A small audio frame classifier, trained from scratch.
Model: mfcc input, arch transformer.
Data: 39062 training examples, 16.2 epochs.
Rows from block 2 of a small audio frame classifier, named by matrix and row number. Rows with one number belong to one neuron. Each number is 128 + 24 x the weight over its row's rms, rounded and kept within 0 to 255. All counts start at 0. Numbers have three digits each.
After each neuron's rows are labels from the 100 clips, of 14976, where the neuron reaches its largest size: "lies over" is the class under the peak; "top examples" is what is common among them. Only what is clearly more common there than usual is listed. The data: babble in 24 made-up languages, each with its own sounds, syllables and stress or tones, from a formant synthesiser. In brackets: how many of the 100.
# gate: MLP gate (model.blocks.2.mlp.gate.weight, 512x192), inputs 0-95
# fc1: MLP up (model.blocks.2.mlp.fc1.weight, 512x192), inputs 0-95
# fc2: MLP down (model.blocks.2.mlp.fc2.weight, 192x512, transposed), outputs 0-95

gate.165:143087162116143148123116117099108137125150147126092118126152109127140132117125137094134149108134150127138141145174148153156132127118100099175108151122123141147135147164126106138063130171083118141134163126141146153091124136139138124115164198115125111141167139157141137097170144145099139133
fc1.165:123164122103123125148139121142149060149106133123152124121109154157113144146169099145087101140124133127138113130124127134111140150137146164094181116135125099124109121091146131165159116088147117157112122131138112134152159134135147088130097104144138104074105123094140090156070109125148116115
fc2.165:127094142103109157118128152075155101183109129149145110134106103150135131143101130098096184122130116114124100169171141103112116095115130120120123124107150083158110163128105133158096092157124100141129129101177114140137126155111159131129142136130149147120100088147132135147187149100105123130
lies over: /y/ (26)
top examples: voice: child-like voice (83); /y/ (43)

gate.285:129140104095097130142141140149150147132128128150127162127094126138102095133115066115174125095128089160097161083127183133112121149133093148120108071148172133146123153126123091121138133141121113155121131128085149115108107124113134120165135131143117107094125134165106129093141135114094115196
fc1.285:131164127092113148141141127141148161151137129143125138153100121143106098164103088101185137095151077144094170109101163145127138180162098140131095070123164143137125134144080111115140158165136094150110128144099150120122106124110124130142141117120118131080135143129137137077129123106109109154
fc2.285:131139150122114100110113110149147104136087169124146141102151122101132102083074110118145139118147102139137145100127143146119148099121120112137163130132116140099134145111108092127168134129143089164123111112158142123108139129140086150170076141117152118123159209109092060168159113131157175134
lies over: /y/ (26)
top examples: voice: deep voice (59); white noise (52)

gate.354:132152118118124142117178111119111114092123113120133100136156149116112128164182136108132122152134139152099123085171126104176134121169173113110161167119145098110092085098144165103152117128110073114143134115154097112127102137120116117082142129159136126141099159153139113133143123137112100164
fc1.354:076129155122116129133143164144104145122116121118136085140186125138128154123187124164158116122160139139116124125150110130141112132198115122122162148129131141079073106102143146102163173133144096157192143148149107158126118141098136137119117110147127130127153131143130135139151125151118099138
fc2.354:119136104130106142151103116123140095164104107099142136133056100107129112150095108094082092139086155135102130130140113132125171133118100097155123117113137145190157130167129103137129094104110155136127113106105118136094120152141123126125088150121126153121091180146140168113176147133142083122
lies over: silence (67)
top examples: voice: deep voice (54); pink noise (43); thin (high-pass) (39)

gate.51:133148102103121133155135086122123131115129076151150137137113115123145108088114136072110152163126119062143112058124127107113139117144125180124089115113135168149140122121078131140158123168098105112148172102134132093148156130100159099133157111126124164106114129135124150134128134125132146163
fc1.51:085111144135120159116116127111086093087121132141121109154086155139095141171099095195146136132144107178132124160116168140146139111129134133134154121192113121124137142132149093119130164121115124138165059124121122171153074160125084125124145121130125109197102135124134064103150089128118117130
fc2.51:151146105097132069152150162151102142137169148109121140175155127153106119115129148081122117090119142164132103090166111120132124126144111108164112135137140123149125148101117157100120106108098145148189191117129114065116145086149141139111117134083122126089143137102107104127149120106166173137
lies over: /i/ (28)
top examples: voice: child-like voice (61); /i/ (31)

gate.299:111095133141140161136167126157100141077114129127113113160104137147093161105156119167153119107153091103115161124148117173121119106085125172161142127126076104144094122083122138126146147120106152114079149153092150120133148133148086137144108116133141097082162143139141125150103121149132121146
fc1.299:106101126126146143138161100163108161081127139116103131122098136137112148122146120162144138134133099104132154129125147177134117090072114192157123114126057106150102154110121123130144151094116131094092170122111168133144129134141093144158104104118143090103157133139154162112144112155140142130
fc2.299:081122102124069146148106141130096105129102162147111144105138147112096124063104166122109110121152150126145165121157105128128111064144138089130115153093108136124110146143081096121136118144111144163120144098123161120120122126103130126168107149148102101135136146134142146111136103109139110132
lies over: /y/ (98)
top examples: /y/ (100); voice: deep voice (55); /ɔɪ/ (48); /v/ (39)

gate.116:125132130123104181115115176121123116126145152156090145095089111132156103123122110102117138099158087139164129118090139095104103121147171077136168123119133113128128144104137094140156143141125159118078162171127139117087154132108152138127121131144142108110103208125133143162113128127126112153
fc1.116:120139166133110171087112142135117121138147138172105150103106109143165121110152121091113174095157100136155133127110144100125117142148160090131150132162152119108117129097165105135148145152138139107073119136105128141094180119106134118141105145122154100084122178138133137156126109126122119140
fc2.116:121122118097144126147121123126115155134128155096108130148122136153124180123116128145127091160101112097140143102099117185132143150128157197139104124154097128122138089180088133105073139188145133159142130109113146136126119150108144073179149143168118134174152089122118105127131125139114131125
lies over: silence (82)
top examples: /z/ (50); /ð/ (36)

gate.58:155136110114130121115082132120153106104127144138153130095130115119140144104155132101119179105120128096107124151093137106130178058153150159118116124168149106162118140137101104102151107131105104144154142118134144172156099078134168141142153122101161123138121141155136145113126181122130134105
fc1.58:084123147125101139159174149127102105120149097095137146169166123094108148163113153132140091118129133171148123131121099128157115177125128120132105135082115134056147120107155177139102107089157137098139090130123137133096138157141117115124106133155090137095129112080125152168106096161103142180
fc2.58:175141083124131145124130144098124105108112104188111098132108143154167151129112119120135139114118132119096119153110139122096136126083165119099126134137117103090112116159137104152132100125088132144138144105144175111127114140132160183131145113158153123116099077112099118059104154126089148117
lies over: silence (100)
top examples: mains hum (100); voice: deep voice (59)

gate.222:121111096151101162117135140123083138092099131146114114137120142125099157115145137115167169155157118137129105147141178123131105158137134118126127095105139130103084125134093139077169172130142141127123158126101103103132143126133136094125145130104143145090109166080106134153112155107099127152
fc1.222:147128162059125125148110174174140166124102132103116152078116116182130085159113100150144143109127082157122091153108136133085116138089114108111113116171153108160158109114146101079162135142102144153126146126120103092139138100105131138129097063145117142161135161126125140099175123117156127171
fc2.222:098138118099086114127163084123099100151139131144086123168145127109111142140128135073155094136181155116127114095114141139170113085155109114131151153096146137109100152132109150120155116123126092139119121129103152137118149143153113123154103151125123122109105124110136091120114152119103161104
lies over: /i/ (26)
top examples: pink noise (52); white noise (41); /i/ (31)

gate.24:081163117076158083157157143108179125143131103154135125142094134107160152126120123153095132118103098121109118153146147127093143158123130096128113136132131131126152143121153138140141151105121137139111083147123152132128147149138138097113161112144141170122139149142129119135121109131126116090
fc1.24:096160151136134153094132139103132144100109125107122149131111105098160146139112140129107091091122099106122095191168139118143122151105109107155157158196113124125117138116129136147153132151129121149131074125160113113111093148126134141108157131120135142139141153092131149128110172219193134091
fc2.24:118112150090140113106099135132118158148170138165133089103143119130123118139121090095119171154147161092149098067114124134142136130118116149088140132092086167147129141128152145123127144135114199137132117113149131197141143131097124131148106136121109155162157137117126172123091100123101133120
lies over: /i/ (31)
top examples: voice: child-like voice (82); /ç/ (57); /i/ (44)

gate.472:139104171165140086134146112097101148119153128149140134138137159128085129116129182091147146097108157104110128152127101121150200120127104146134101074145143167142080158147129132134152161151071153120113140119170134168148129117154133128157141151079122093083105112157129116128110102104112094093
fc1.472:126121126129089129108120128109126126105114137115123134092143147148129116118121163137179131106106122093156143131112099169156137121170086142127129112173119120122112141158157142150153120130067108133112172150163138110136132141180127122142201115105084112099184126100126159161110124149084145102
fc2.472:056117120120117112157104115140091107146134106160131105132074138159138097171100146123122104113125128144132126102132110126141082131155159138148155158143081134121144135181164120100150168112130182151147110164137124166123120094119140096118150109154162158146116097091149142127120136139145110082
lies over: silence (91)
top examples: reverberation (94); clipping (60)

gate.332:142105118124120150145118149151090134076127126129109132150120168105138111155137145146127120092106163148122100129141089152124145089176110127133150150114110133145155105134111126121116084162139148150157163125095175093136127129117141090104103180129111179123132146116137143140087105090115077114
fc1.332:131123181149140096130127129088126119061107153112194123162124129113121153161154132148083145129153108118152110141129133073131119107128136118108074162124126157163098101147113157195153144128121107093152099103103076116147118094140164132125134112146152138101122110131141119107111111097132112121
fc2.332:107100112124153125151154133137134124129090153117063127123145134169180128183095126162121133159135138144057111103122148106120112148112104149112136161115145119141156140103129108133140167130125130075123082100163144123089103121127129123167148096095092114185121113138120143141130134176088154166
lies over: /y/ (35)
top examples: voice: child-like voice (63); /y/ (49)

gate.364:151106140109092159167118132127151113117105112108149086135106102161128131130099154140095160108166116165142097119200107105119115101158116131136093098170115134129112159100179112128095105113093128116145138133099078172167167154090109165150163129125111136076114172109123144132116138153140130134
fc1.364:134177124143098128125134143110093110097095141115087128099115124127105070147123168126109143150159117098157103110121144131110137156122124101119126119140098139135092158120144097165153130110155186125179103133139083143124091149141088110152111155111164133127128100149072167139106149133111130138
fc2.364:100070138107107133132075122165137129142129133118190116135140099103101141103116081145120109160124150144100161180137139142175127134144132148159104163149155152098133125118092124107140129091097098139080156108148141149119116130116165139129104103111117083098112153092133149126149107126135142107
lies over: /y/ (25)
top examples: voice: child-like voice (57); /y/ (41); mains hum (40)

gate.302:118122146136118164115145130149084120152172146143135110126131152146122118147151120136114168094109171134147148111147110139142150121109117135130147141117152161101105119076104138143127123135105160140148135153164060134138138117172149078103119135103105097129102060129110128139092108132132093108
fc1.302:133134137122123138131091089129145161109127134163116120112135130127125119152103150154120096119106134111098157091176111157145142108168134145156131137110151142137118112193152096089124126138093106150152128153153115115141141140137137116096140050118129120131129134105132156137140122117112128114
fc2.302:058112075086125095130152110162121083142145103117140107150106124167114089130106139139164084079126079119144145151108161144131078146126117150165122130156063113125109127145130158116153132131135148156121140157159128155128146138163142084126105132098141156108104144120106127175132135144106086104
lies over: silence (88)
top examples: reverberation (82); clipping (44); thin (high-pass) (36)

gate.402:126136144113140100133105120131134131096154153149145154154127110128150108146185179135127132128138110147134129122086153086109168104124151121156125133095104101162144127058121135103107136158119136126167182113103106051115146115110168131149069139123144136088133108156103135112112121087135117118
fc1.402:128138098130103146111138123144171138162128135114152118117167131167112154128083078124094093151148130162096124120134141134171101158112123166106145139116149129090146108157140132132083128085146147085100123162157140202094091108153076075116147126086114167151132101155150120118131107134136117136
fc2.402:130131151137145109125111109141115116124116151120089053125131144086137098147147173163163147159165169149116140116118101133111119103140143138086065121159135110140123159124142138119166099182175143129171141131117110108129155155162115125148096114101157135103100130107123105124121156126117153139
lies over: /i/ (32)
top examples: voice: deep voice (81); /i/ (38); /oʊ/ (29)

gate.333:121122137147119149134097109125129106110142129124129070112138114113138153086181116168159117116115145088138129126129141142119100116125092138130089114152170139159138083136161077109117133132144119103168160132153086125124089072145133110096160150137111127143129174137128123175101155133099116136
fc1.333:124123104121108168122089150130103109108135106104110167112137140158114134114130127134138179084136141142082138106122117125103084145097118133144137151129183132105180131127129122176119187135096136153168130122117094140132171087139137140100128134156093117132114088119127068167125145108096088122
fc2.333:150094118111113115124106108117136101158119113172132110122118113133130110127114115144131083106157141108119084129099142164135118130144176139135129141141089135133103154098158154084168141151114116103113145154091146131133140147098093094149094100078102148136136161105136124121142146152102103119
lies over: silence (97)
top examples: reverberation (80); voice: deep voice (54)

gate.115:103136093127090148114098093124096139107119099081133121114161111128126131124146125122117153118111144088095078167125107143166100108139135148100141131167140128198148118141137134175127153135099105129143113119151095120108092057132103128135116144088123109104146136097118121131090141121105118136
fc1.115:162153148135104139157153166144152127126071145123119133140131120098135092096142123102127111120122120136117146121098125139134155138159121125140127102095109139112076152120107195130135139102149145183140125078109116131150111162113112117156139148158124107144114068128113116096185130121163177174
fc2.115:102174109096157099114136071146074151151152114103089112064132168075112130155107146154120152154117112128117126168147125122123117154104124109134161110095177107145117133174090088171110121107124106103134113140134118095099093139125167124136114161128165136134113120151140163127136119152101165145
lies over: silence (90)
top examples: reverberation (79); clipping (40)

gate.430:165137096127119102138057145127109150116130159124135139132116115113122087087134126125101159146142156135154093121142144130172077126104120144118092102110113126130113101129146122102131125119154109110154107147099120106163106089135184117134138163151137140178160066133115127124152168104123106136
fc1.430:070140124141095105111183105155100132150162120167145101168177090102068119124131091146113094101143135135137161134093135111182120121116126134123116092121126128107108133142154134122114108146092137155153157088143122131127151099115094092095159157182098121106125160152140158141098146125085106131
fc2.430:159107128131112147170127166109112095108110157116137143121111149118163173135120144146130125159127131124173138150125107121128140104171147099154134145104159098156142108142095123130160075156148123146141165099132131133083142119184101101107133114114126127114115087102156093125159108116142165094
lies over: /i/ (44); /æ/ (26)
top examples: /i/ (56)